Rows from block 5 of the encoder of a small masked image model, named by matrix and row number. Rows with one number belong to one neuron. Each number is 128 + 24 x the weight over its row's rms, rounded and kept within 0 to 255. All counts start at 0. Numbers have three digits each.
After each neuron's rows are labels from the 100 images, of 14976, where the neuron reaches its highest value: "responds to" is what is common among them. Only what is clearly more common there than usual is listed. The data: rendered dice on a table.
# fc1: MLP up (encoder.blocks.5.mlp.fc1.weight, 768x256), inputs 172-255
# fc2: MLP down (encoder.blocks.5.mlp.fc2.weight, 256x768, transposed), outputs 172-255

fc1.49:128184137109150128147138165129130122140144143186114137131171149122089125122120125124142120113114146130090147124146159132134133110127157164166142133148118154135139145122148093180132129068101122185165116141140134126143140183137120158137135114132138115155
fc2.49:143088128130114108128149136108090118116129125106140126156108130125165123129117133134121118125130124125140132124138132146132108255138117118134131120123095139178084133113118141121096090140153120097145129134145120111139151113132131137116128129133115091106
responds to: black die

fc1.650:150118102133129173101168138143139101098167113079107121159152137191152141153152148134144125155122113104140138149185148153135077124119122138126183104113136141133117125116168125143146122126110161129095106127124138115188142137132173129134133111128097138117
fc2.650:098147084125150105131102100150128156116129118124117136076157127150131147151171186160146146162112112129153112150109155117123109022101149134129113127141130110124109129167159121106134164121150135121160131160105123100146102115130100107180137118089142101174
responds to: brown die

fc1.596:115107154088143123157150125133135135119126106185133178145107111126194113131135128136098096096104094118155112136128094131101147132129104125159085097153095155121083149134091131117111140126140116096132147107152136133140120129113130102134122135157075102127
fc2.596:132121122115106128118138144119119093167120141093080119103151125165157149104113120128132153152148153152109191128113161119141122000142126153098141142121122109121129134158118118120169108110100124168096133099150138159161137131131155156114143105098135127119
responds to: teal die

fc1.79:145155123142127123120134153103157135125143168154131133157127141082102117144141142148114107109131151148076157100132153143112105114126139115129124136151094139132142125127095113167140124138109090184112133106166117167130104163128167144116164120117125121152
fc2.79:124104127125132132120148123136130121132118142112216129138130134144136126131125135127138113132144108146128131119143119122121120255133136119125127106083123133155104132118134120113102077126111141080106122124143131132140136132128112125125127131117132114109
responds to: orange die

fc1.668:185136136157162124141126138122126111114115134078139123135094138101089109119125119122117095136119129122103138114079136139129130106108153163145152187165110146125103108131096122156122137116149128167119118124104111124146100134136185139108175137134107132143
fc2.668:147136124134153102139120116149097109143088136100130132118111128158135130123130135133137093117134176136140140134099106133123120255111147118133140159131095126149132137124095143116078115135156165090125126104178144118136104160131114132153118132129103112094
responds to: black die

fc1.362:160157139120115135133181144141164100102170097108083129161142143157134127138142120142129143134138155111130107136136114117103104126112103142167166115100119137143106100121122132114123103135104131076145120116148117128164133106136121139117151109153077094123
fc2.362:101132123094141147141132131147099164099142081126069136125142102127103102158151153161130161136104146085125152170119114081125134067112108120110097136125102154124151124142129131130131157068102061172137136161093109117118124105129121143152164115117116121174
responds to: brown die

fc1.553:190142112126135176170198126118092134110145098136084166164142118134129118138159162146145147173125142124148171146119147098117133118150172149128056092128106145170119122122120161174138140144165137126149101110134117122108117144150135148120117109100108085143
fc2.553:111124139175154153101116109116153109157095158117147128129154132143143153127093116119154136123149137142147104080122129155140136039107121132123157118106131067103114133100155111104132116107113138139148153124145131157066107100139091125113130144117140152101
responds to: green die

fc1.499:166135142108124150080147144117159145106129124123064121147138129093103116101093120103149136124162130117131109096123113126165105114169158064134155149125174097136117128125148146145126155136122163122127169112166123171141125133148149125067107114131126131117
fc2.499:131126150140151155131124153123119133141128106159092169142124123113144140062072077064122166132127139111120149114120125131135137086140091184130125121146116133089128181138114147119137118131128109187117157133145150132150146108107147127121139122157144152158
responds to: white die

fc1.630:120089195135115123150168158133134167136154112158144151127138110156146127135141126118127137097104144099172113136160108140104176121136106115160123120151113190122071119117103134150136106118112149113176135159139154149112105172126100119112131135148130084102
fc2.630:129078147142129081124097132126172123130145127129094129122094116127118172118123122129098130167166155132182160146090167140142127079142145120125142171161124117111130127162131110149118145105112132196127143131129142182109137108127112175129101137115098150117
responds to: dice: three

fc1.283:163133175133141116120168161107098105132174092166101133131126070119096102104110103105143135142139145118120144099123119112127144116123131099114101103152127138149101124112106131164107086142141155108132166065130150117129112158109142139053084127152139142088
fc2.283:110127131116145091142118150116117151122151145121088121102152135143140158068063098044078147132098129116111174126131144149144119117105106183152145122173139127102113123152111167136087154122149093161148135165129092135135174113114139120151096111125186133140
responds to: white die; pink die

fc1.275:105151120102135091109125118094168126124125144050152131133128139125126161137126175127089128169088143104142155108128157109160094115096094138145154092151127100136143133128149106118133174095109172128133139149129131090134184127140144121146110141115117105108
fc2.275:149086113188111105129097117148048180102135135086068134095140130144148110128131150133123128099121152134130091106120087120130121236129127101121138144152130154155115129108132119152108117169115113111150147145131125120131102120123119150136118125109115105144
responds to: white die

fc1.761:109147143131141104092091132122125131147135136050117149139145166168154113128130130121102125175129114148126113134096145109095110104141125117133145133125137138135130133117162120111149144087133119157170151072107186112130143154134103121141140146110133128143
fc2.761:134106120115171137144173121151124150129128122159046129127117140149125112132119135131149150125162088124153119108152159108139122255137127112127126122130120117145076124116132114108117131157133154097131140135137117144137149130120081118117132122111108111121
responds to: grey die

fc1.363:121126126153159129124128140138118166154128162137121134146118153157142089089088081096099115101121157117107102086120120136131148108143190132117110094102167153154128141109105140143153101155157141165131138168163114159086141144131107129104145133175151130117
fc2.363:146133122136146080140078113103121098133109130106111131107096131137170163157129171166146103142110137167115157139097142139140093042142104116122151134170110117099124131145120111116136173123161111120125159115119129131143111122125200131141149141161120129144
responds to: teal die

fc1.666:138137165143145161107142152104128165113130142150088125156112129093096082076065112087134114132114147138136162094124115112156133122121146081114116130127135156173146138075124166139137076113120097156096147101156115112113087152137107193091135139093167150093
fc2.666:111223100172122146124134120137187107135119113121119119124144125150134142140140130136134130145153138135100102145162109101102112022137131165167136105117101093071170127134127116125134149159125183185104116116127151086150135118132129098144126120132154115132
responds to: dice: one

fc1.636:151140099116136150126120151147133096121123109167171115158180113143120119122132118149126139126092103174148134153115118099150129102130127151142118149085116146110117113139118132161162096132142101148144125087122146116130088139121114129150095115149117121134
fc2.636:103105105080091138133132130165124162150113107117075123165142122143167145121113116132142102123107127133151130103127152141130102233125126105105118117154119131109096133124068099169159145119144131086099122093108143130160154138131137116123132130105162101129
responds to: pink die

fc1.346:122148128120113148144162149089097157121135122142099147117156116189219110126119130135131136167094110113171119130109188111088129130078116121125103077112127166146107118127141148101147112109116151150131142162167122165084141136132105133131156113100128112114
fc2.346:122139158134160103121164132133151160104113152140078134147127138150099090141142134134109144150203085110131119148166093118134131039072118140130159139145147159105147127135115144149127107103100107144139126139132134094160076118125121149148122120133105120140
responds to: teal die

fc1.267:119154122146139068139131098152128120135160109100131141138151136115106090137139125145145130139119207111141148097105187149169130082126128134152181109132154109130128169156123085070193149091100105162170130153184122151124185143141162124119134149116135098156
fc2.267:153090135173100126128154134146106137117119133097054128137097123146098110134128128125130095110121129122083104120134110136135133255140115101142136098114151141156124130114103127115139103157113139094152149159142129127146119135124139120126128119137116111136
responds to: yellow die

fc1.320:130078183126107127130166154115104129113163132144117129139141116158123117150142134139115120079119160122179116120128146131115168127150109148147107075139139172120094106075081107146194128142124133157139104139114142145098137163125118130119148120118169143127
fc2.320:109091138126141110127081115143120159112126127103139136096136126132128162090100123109145142141070127132123123114087153143165131075175133130129120168106149100147123146147180116142134138082127169136147149137087134106124116107144122143132130157121104153142
responds to: red die

fc1.681:136151141106188130124168145140142190130177119134100114162169165128217131103103103100144125161120114100164083121168132122171133123194151109158124121156167128140125126121097145131097123124141161070137163104125152129159121145164152134076129121135082124136
fc2.681:098101110096111116118118089152133109107165099150110127139095121161149142128122145128120165118141112108201126163127135097176106057173146169144113084094126144108113129151117100156123138130127128146143130144098100130074146148133090131154108144128112156125
responds to: grey die

fc1.263:135120118134119166095146148130121151099130163131086115159107127123101098079051124094162115130128133138138169085126131127177099126112123087090142109126150166158127127056123157132126106107113114138094168125155113113113122138129107178119114123076176150112
fc2.263:112173127164118126131112144108218114134114114139164117105132122134113120134144130137100120135140106145116109138141108131105140002162152155164129095088110109081168110128113111161190136160140138200105161135118127088148119121115159118110125111119142132132
responds to: dice: one

fc1.593:119120148106127171103101122149089131146143118157122117166131142090147144139144118108150117127123139115143119139157150126131132123185135136103153078125127115146134118115118092148177102129112147077103085168120139121127139156143163116135177131064138132104
fc2.593:133164127172158118132123131124100063147107172152105131108113138140136135102143109102168128084170150149134172138093167117129140126158149148132161108118126132127110137130138181097122131148112171139162144144154167132143183137131107140156098136129131120126
responds to: yellow die

fc1.484:084152107136116109096127115127138131112162109147103168127112185167139133178178189161129143092091101100099160145131116133144106120097136142117061094097097220131094169119144122132118109163112106087116155120138141106157130114164078138155110108161113110145
fc2.484:154120140167162163140091125114117121178088149119126145092135134070103082103119094115107085132161139143125081104103127128102158108111161145119146172174133098115175138141099140119175142139160142154118122092125146121122088095139139108073128137116157129115
responds to: green die

fc1.463:145110180139138134143134141129161131117165089155105140127128131149165135136132133122093142075130150114128119138124122123137134130178110142165068083143117198122110130113091118166189140146134106136131124154140131096137136170139153127128151126120141126110
fc2.463:136086139150127112124098123126135127137095137112132121101178124110094152116113127132092129129130139178097128112129153126156152074143117154122113178074112093121109152129140109106144096117099110188132083178111131185121101120128135153109128143112129152095
responds to: yellow die

fc1.90:147115148126084188179108141095135148130121147141166154125116133102105057089082091104144078134143109160130131096128164119114160107151112101188128098128132117144151155117114163111124135109159176149159121098150135132118129146129141121124129131093169117085
fc2.90:156156138137119135140166155113102149140141113123098135156133131118140081117123114111115115127103145110154114113109148126129152000137135090111123137165129144153120131119109123153124135146120148100156135118122154134108107130136132140105168125117123124113
responds to: green die

fc1.697:120156130129097164145198160104157192132135109151116129131159102161150095114102118121139149163085135112144135129131143113054136130069120138086105066116115151150100105104138137133119113131136141133146181143197120143100080148119078135099145118119134118120
fc2.697:172188125133188117121132150117145152129119144137080129143114113097110095138146115126115113151204118129140147133160080151104149023069126099114167147146135115133167127120126149132108083119098101140135155160121130190109081121118144152106131126160118146123
responds to: blue die

fc1.541:175129099083122115142157129161105105093143131121155128140109096106142133166172151174109139137180118118142179136155125127113115124113098135136155119147084159142089106135111146150134123110117149108129095149159138146183141085115118131125136127122057112122
fc2.541:109110119119138130110138138114119108107132093068072131127136102136154147128131144141150125119129148098107179143103122106136103040134098174152113111144134116086125136134123125133103159091119102162121142129080127130145124098130147075135168110128135114168
responds to: brown die

fc1.698:128125146132130114141143160072123186125158124140102135153150139161159133112142141128136139153089123125133120135134163149164148115199131139133153121146144159145128139124092131125101126108150102121127164122118140118205126140128183142120126099123122117116
fc2.698:121096112096126094170077076146101119111111110132124120093104138099095109133155123126097128094150115131147131165102114130138130064166153154156093162175118121103114118174106089153139191138130121129141101129118116139125144116149130102143131147115142079145
responds to: grey die

fc1.134:121167136153123146108131136098088126151105126130133106127149106123083115129123133159129165120126127151144167139132146127141123113121127123165160127117122152119137124137112145238135129126134150165121139128141143088114119169101077137144112113145127122106
fc2.134:142149124101120096122123142148131168111129100131087122135156114120175154123126113130137136114104147113116103100118108142131107222153117124126109113196116121141086128105063116152132124145164123089126144114137138122133104152132113084112150138101151107119
responds to: dice: three; black die

fc1.520:145152140150163112118101144085122117145102129010131133141131146155122105127125140133101117153124151146111146148113114142125149116132136129121141121101128156132127138125165123138128112123150145154141122078114153109130107150127126162115158135083101133096
fc2.520:140143147114174120147130134146111132107130096109043134092172122147103129131132133127130150136127150118124132108107092113148138174163116089144125157151099114129079121111168127163094140136117151113150156096147120156121105155132088135103151135111112110097
responds to: white die

fc1.614:138134139139184170108134134142134167119156109099105134132205125133137128131156140106117173130130109108141090133153104154134145115160152147157101137140166148145099138108155157186145070134136162114127147134135121113140107131144102118093123125054122135126
fc2.614:153096136166168085089090126157120163126130153123124129115199130128088094120145123102084140096150141114116115117129094106149135085135149130135148145100153137119143135110156122130150103117140135152091150159144158150148129135129113115106138126157174133130
responds to: yellow die

fc1.498:114128139122122137168144130107134120132116112088143139141164109105166119144135121144154102182126123160148126143167130129094146132123099081132111115170120118130135113127083139154141156145146130083142122137131140164084125152131132142133089111134162108125
fc2.498:141110147161082129149138139106124087145108127141117130123105128085068114103129099110090099160174188147153133146122155121116154091116126101120165208134126136120124124139141124116116130121106114158121092136085161171153133157130138182134081133120132154108
responds to: dice: three

fc1.680:155138155129118113153146145093136156093150123092114144128127121146155135135145134146126141165130135140169113138133109142139128119126108115183159132131127172128105132139129151107078113121119096091132096154159115141194131134128141126123142125127094113117
fc2.680:085111089133161079119128121101081145135104128126097117108086132140120148182170160177120142133154122134118170152098105155135114092141125153107134134147108119094185122122136125142123155095087093174114153170096165113131170134116169103167136100150169127149
responds to: white die; grey die

fc1.752:140127135140156143140118127138112123117117146113155130141121116119124104127094130126145080110059118116114184140124137158114114122099123088171124129087130132127117132096151149135103125128131119181135174129178093130126113126138129135121110163124121140103
fc2.752:147132124120120156140129138156107174109156126135091127166117130126132132120135130117127125139093113121137120134147140134136126000132114079115118124129130145145121126153118137135126120137119140122156112143132119124104109121127132154130132130117102129140
responds to: orange die; red die

fc1.528:124111134173128161110113129127109150151107149075120140144132125187152117120129123109157110131107080140084127127123138120139138114144157137129158114097164120128097145123120118147192091143138159102131102118138125144124139160127123111140082125099155124106
fc2.528:115095123100170110114116094134134155115109139139091130130143111134142136122127134118151125116137104133099122136138104166153118076130131131159103128113151136126132124134152113088166091111155104142135106094089137146209146120132135061138148139139155140170
responds to: white die

fc1.197:136136126136092143130125098133121107131097104124129113137109137131129111158146117146162081078107097116089144139130082151088133123127141091136113118149116103137112103123128135143144131116120172110169116101187115053132107103145099146135159188117096138042
fc2.197:110132122084158137137134145132100177109154101117050128117156119133122138121140140121133167143118120099143116143130133130135126000129116139124138113144146157131144118151129126121117123121121089137129119158088114145150124136129119095157134113114142122167
responds to: orange die; yellow die

fc1.719:120084135150147127144130093144172175101125083114126116105105112171137145143144167126153114156119089140147070152132136160164102116126134149152120127202162133144093109133150138079137160110099167092121065162095121147121133106112132123166073122154133101131
fc2.719:115159133102126153125091137170122134148137144092044133129132133174133147136141131139100124144106134117163093133110107137135102120141140114145178131140154147114140131128146122179131125149132119151157149109159159174152140128127166116137073126120108147120
responds to: black die

fc1.736:127131109101139129105135136154106165143129138095078091139114084096120129120137145124105130153140109105100158134116120122091107126112135111106107139134112155146121044138138122105130133122121154098135140090159173121151109097079129117146145117142095106138
fc2.736:126135145158121120137089117089168112100135143121133110116130093168125133135148148141116143123146130164171132144136137111129161101089144168112118132103128101113149101128137119143138108120146066164164140148064075153100118119104108147139074125107151147119
responds to: purple die

fc1.0:126123153173147111103117157112178072095151108103109111146125114200170121131104144134165101118088163139124160138132114137146108124096110125137139105107128154129124099082148137140136113128134112157097149169199087168102123160111124154119089126111160151135
fc2.0:139141119137136134121133110134108168111162092106075117131128119120100142115110148120110129119114154137100104168114091141177076000151116164147151150155139146106139114159127139148140147149118114134095115124144117100158139149112149113154140127131144121146
responds to: purple die

fc1.298:140147139096118122140157158121105165121118128119122128155131074136111095136104109131101124129106107123096132127140133111124126129110092087095143113129075159146117101138106120088108139127140123112148142106171133103134072105064128125144168131157110130132
fc2.298:139164124131102138134127157125116148127155122106106119113105114152151132115149155134128110136131135143120131141080134107129164008136126129117118107104149135117153116119144120124156101121114075138142113140090133143141137133097160125148116094132148141167
responds to: blue die

fc1.47:117168127089154122125109116111156106147133132138093116129155124136133179115115160122133131163145167131103136139090184110122101099095111126166198122143088133127112138145118098163118169127148152154157101153136150138139134171131151108161120149122110101141
fc2.47:150102125156117108132104122142041141128122132137063122118136136142154133137129140130126116092135140124117119121112102125122134255116123093113143106136118150143106130116095138162121102141130132086157170129138139093124091120128091121141147121110110102096
responds to: black die; white die

fc1.37:122163124116163126125189157094138138141152101152084102142122178165161110116142133125132139159138100110133123126129153125113120130132123108115143103140124124131086101134118130124065136117132122072133158138125147140164132127191149131102093096117097094138
fc2.37:100136131145115119117126079168132126140121141138105131084142145175123120165141121136167122076165114131157147149120121124141122060123132149115175119154142155085123132147150120135124132119123155164156127158141122101114115153130081142153150158123145169132
responds to: orange die

fc1.760:131085161146085133180126133115130130134124169162161148123124133137136080107113103102122098132146133161130128084139122140121174111158117112149147089166146130141108163122103138135120084113141197130171135135132127115087095161134140140106120151109149105031
fc2.760:159136142131143122158159146122125123137145109109084125141139126131144121116133091089104135120120147115146120144091150103073156012103143133100102127185110123161123113134120120118162136143112137129162125153128154166114130108130131129123137137147126126113
responds to: green die

fc1.57:151100132103120156115109127124170117120128196121112154156127128116083079084085106097124133100151125109120170076142132121137136112174132102147166117107143122146137151137136149161111121094172148139116138198165077157108124143143173128103118155106110122133
fc2.57:110129135149131095150166120124078122134077078117099146108125137118133123099115087096110107123102134113120142128105155130099132095139110133136106137167112137107081146154145106125195165159096119132135118108133134098161144122146122147148131169166134134122
responds to: yellow die; green die

fc1.58:140119163112154151136168185139107096127200129146159138135123131143133083163161115128126149099146110092132100123141143122089192121152119123156155114140164156128133125070100142124105080136127143104150151152115167139092155181119117126117124112157123150096
fc2.58:091097106145151126124114138127120156124116101123127129094126116100114149118114148132116112126122177124140173155122113130132101090116119108147094152119100142085136146142118156124134185115109083157079141136132134122112200134124126125157132112157189117182
responds to: dice: three; white die

fc1.215:131127145146160135118102113133115129155122164118111134151133138136154096072081090080110127128117121118148115074132147137179133113167180153135098135144150122150121138116106163183098123174182135098118143143126113127136138091141108147095071146152091105129
fc2.215:135131143167115115135159123095129098101087099115108133099131124144114123171143152147121111129143145166124132160112144094128117128099066113134135141148098150094096123117149092114194152095088061146129104137141131136140115176135163167165133156129181142129
responds to: yellow die

fc1.54:153115127141080141135137128133121157085147107132084129139131131121166126074069093097090080141123135133122164123130133150125097126138123135157133076123163145150139117126099158075120145164165115145110107088181073085141135094125115164125156137109096133129
fc2.54:145152094149109120138079109105164128107120128091156123108170130128104144134150124131124125138126085185084107132121114173105119029112094125097179108108123107098148126159143152157122094114110107133133127159125120138170167118126118126155166132126180150118
responds to: brown die

fc1.674:120095127154131134100144123107124178098133144118112119150119127101101096124115131133154099104121132143124144071144131156124118128125187124099121116127146176170133131058147157153136100137117127142105167150120121112135095125138099193093098135107157165131
fc2.674:101203121154116139112100122116124144104128130097179123085146130172137150117126125130117173110151143159111121127108140108118147043146139153136120125096131116072165125142131100145170128141132092175103139143155095070150131114121097117136157123095133177146
responds to: dice: one

fc1.455:129163129094104158088122141090081115165098172000135140145096153163130114137111131137092092137114134130155160109124098096126131134112154118119122138149106164138135135119127124123116128103104108127138116087113158089097125157112128127125088124110097131102
fc2.455:088156107139154141153165110116140170136103118139132115087147134108172138114092108125113135130103096134168112089167116121139147162106122123121109139154111130155095125099138152104117134111105094109145127077097121128134140132123150129138097143135111135113
responds to: white die

fc1.665:127122110141122125104132109141115127113100140135111138150126151124144115108082084104108132180191125156183108112127087109163090133089111093086152093123139148144080139109104118142153109140155136107088131134160156184143160127141148122109092152109151112112
fc2.665:161168128134093133119112099099153087147097103128121131085179126120132127120105108112146163133149130163121077121136143116132127059155112165147149097138129080092182129148137096117165170128143147119137108087106145080131136123127124096150175133106132124130
responds to: yellow die

fc1.606:132152156159129169108142174102176130144144154117150120117096143156140127103103117125150114131130154121104104067114157138158117121154100145179133080117141152126099132055134153134119135130111172123079093117126175146115136174138107104094117091138162153107
fc2.606:152141118145155131111137158134136172136113094132076169085129127131149122110112098114111147166142154132187100109088129098132140064148144105097130134132124092104162177134144123099134137113102138134142142143107158112119140118100121156129150109120137133121
responds to: teal die

fc1.585:114180100146103140134114130104095114121127124137115111123131110123113160137112171133133189174136125134132149121130155124142099116150111142162185137106107131124140124132137154184089136098158112154147121130162164099138118183127107117122109135124126111118
fc2.585:151144123115126099128097106119064196118130129148061125137151128129186156132138135130117168118111131127114109107144110134138116221152125112136116114176100139138096130108069147150148112155165118081171141132131123111145115132125094106117153129162117109128
responds to: pink die

fc1.542:124106126132087123140145122124146099096128129112110106167150126197123122145113132139136118117124160156096119141127140121108143119136138118118118102127120151156138077089103122163176106112149111149159104146127096137126137134113108180131144137126144123134
fc2.542:106118104126144132126102133152103141104130120089083124113176126169161155122135135132105119132095106136109138120124130136136114000121109125124122107139131126120098126149153120142176148134113115118130138156143095099127115100131136141151131126124146142159
responds to: red die

fc1.81:131138151167129122085125130099153095139076124109064110152120136118130122120084138137111127120129137151185152107133122136135122118089168077085132153144117092125113112117124145151129147132121109142095139141145117165114126080153142151096125108149157121116
fc2.81:145166148140169149125097165094106152121151145126108179132103116146153127098096121116116142180166162142142133126117120158159120076175125150177139118134111135119176186114143124142071128120108109156140126137128146137116148138096133107113138085126146152141
responds to: teal die

fc1.25:140145150118132086143131149120175115127148142180116157120188157124155130125141126123123121117114164107055121095096178141090124098112115149147132149124098129135124147123148107148194135098099097182174126139152133145137138171146160163131150131131142096167
fc2.25:137085127146125135129164127135095117125130112094092127160093137153127100136131130131138120104157114114129120133145129133120124255133129090137117126094126136175112135103095133138116099146122141105152142142146127116119126104122107136109106124112112098114
responds to: green die

fc1.196:132138099117124183162132102121108075104113106127116147150149092151171098117144132124136145126113102131157107141128128118131130129103133162152128022143135146134070134139137146147113134143148153088126113085129128150096102123123101107138100145114118098124
fc2.196:094131165121129142126124133141133153148128128143060131122167133155170149117116105112136167155130128137162110118130126092134144000148121127122160122127128116108120134137126102155146104094116153123145137123131161119117107162127110136119144119120138147119
responds to: orange die; yellow die

fc1.408:102166135123123148113226172101140143126133108121104121138136105181137095138132117132153140168095137112145139132102118123049134137070135135087136076080120140140096096113137146132114120133125141103143185145173108158098069114119082135112120112142102135116
fc2.408:153158147121163115123164157109124136103149125137064127154122113113122106147138133138111147130190112091154186157138103107114145080071086094112134144138129164107149112122137125132098104083077074186135126175107136163118076135130155133106151120141114157144
responds to: dice: three

fc1.281:100175115144122112096169121111113105130141099125104175130119165144142143174170160154144139144098126112095120139127104154094112124081117121098111117097117163137105164130160118118134099165130116084117160102142156096145115098162100144140092111163095114130
fc2.281:111130141143132143171089130142106150152099142099103140079127124122123087099141114123121082111137138112123116131084132114090170073141158138151094136146121136114159129165121154092148178116122141128115097123126147123138105099137103089117140131107171101139
responds to: green die

fc1.569:121134177148074120159149132124134158076145070145087142142116125147175139098079086109080075172101149133159118135114108143129122123181101142167151085109134130145141121129103141103139149128176131132130090091166106084137155110126142157119147134133108125117
fc2.569:149131142150140112127080128104142132077136103085131122105159122174135145118132125132064127135130121157108103134137115112144141025148105163147143117101120107118153127128150142113119100150099084164112124169122124179155156110123117131135144123134147157114
responds to: grey die

fc1.236:211079137145114159121085127135091109103134170171092133166135141092110103074087102093118104088115132113116198109140125118136136115129156118133110121075146108144145132116096160154120123147181129162130157118163069129088075103121158139091142154092111139128
fc2.236:098143126100166177133137125173107134143139098109091126117162126145165160160160162168160149132117133116169076149095117101122119012139137130155118124149112134085082123148121121139154122113102146115141108142119139139127106137119103103156117115076110103136
responds to: blue die

fc1.599:144121143142112132168104121102120112129129124134118117150124119148157127078113084084145112151114140150130148132152153142135141118199135132204138148136143128146158091129121141106155131121134158074157130160111126083193154123117148138110128126133095101119
fc2.599:152150122106105159133122161120135110113147107101124126151121125133133125156142133141140150112135124124127122150132168104114138000108071101097149135126128159092120121128117125124131121123099085164139086147110133171114098129127152158124162113128114131152
responds to: grey die; black die

fc1.244:135094112151141132135101144137124185139119101097129125125132124170150136124103130123158115138112114129110133119115122133082107133096099111089131074170140145132100149136156125158132133119121127131130171124134124099114077146113145126119133124085161129130
fc2.244:117175130117165105120100147131139092139146151107155126090163144110101139143166112121112157150164112119142116142189114156093142030125094095109180178138129101082151122150177096115104114100110145138143096151107129115140151110134131127118094135136138138131
responds to: dice: three

fc1.70:115141113115076118136140095147138143094147120127104221146133151176119122150150144134120135102098093124080137146137105114114116122135127140117121085094114177142112172140136115134094119164142123103138147127154092108137127121116098142152114145151112117140
fc2.70:130110131153166138150118155075125127188097125142132161078110127097154130116138117128131122144148163153136097092083155145110189070132147149129128160148118108110139151125128143097123139117125119153145138114110174163135136112116106108085142107104162128129
responds to: teal die

fc1.530:158167112128119124125126166095132092115127162162125143151132148107103105133125126129094115116117137124080144093115156133093129120113124103120113124109093126144140149120114143163145115137116093200138135147160096189087119140137162161110180132130094125130
fc2.530:125111122126144138109143125137124131140122137120233126137135129123132119132122137129140109132128117134125120119138123128128119255124137119124132115104133129149106126117134121116124091121118130089095130136142132128130120124125116127132113132117133124129
responds to: green die; teal die

fc1.497:128126126122123137124145142116143146118161111131103137135168127133152067129120135122127144147126161129103081139128137115148151118183123135111138115116165156153104114084157130130167087113141156082139153145078151151104162149128095149134159111146138121124
fc2.497:105129127176113189125113098140145109118101119133118115120130125150121151146142129149139141125147175144138105150135086107118149083135178137155116119112130117087109124124155124149186143132085129134139163128136124114124140109124072124104112145140159119145
responds to: red die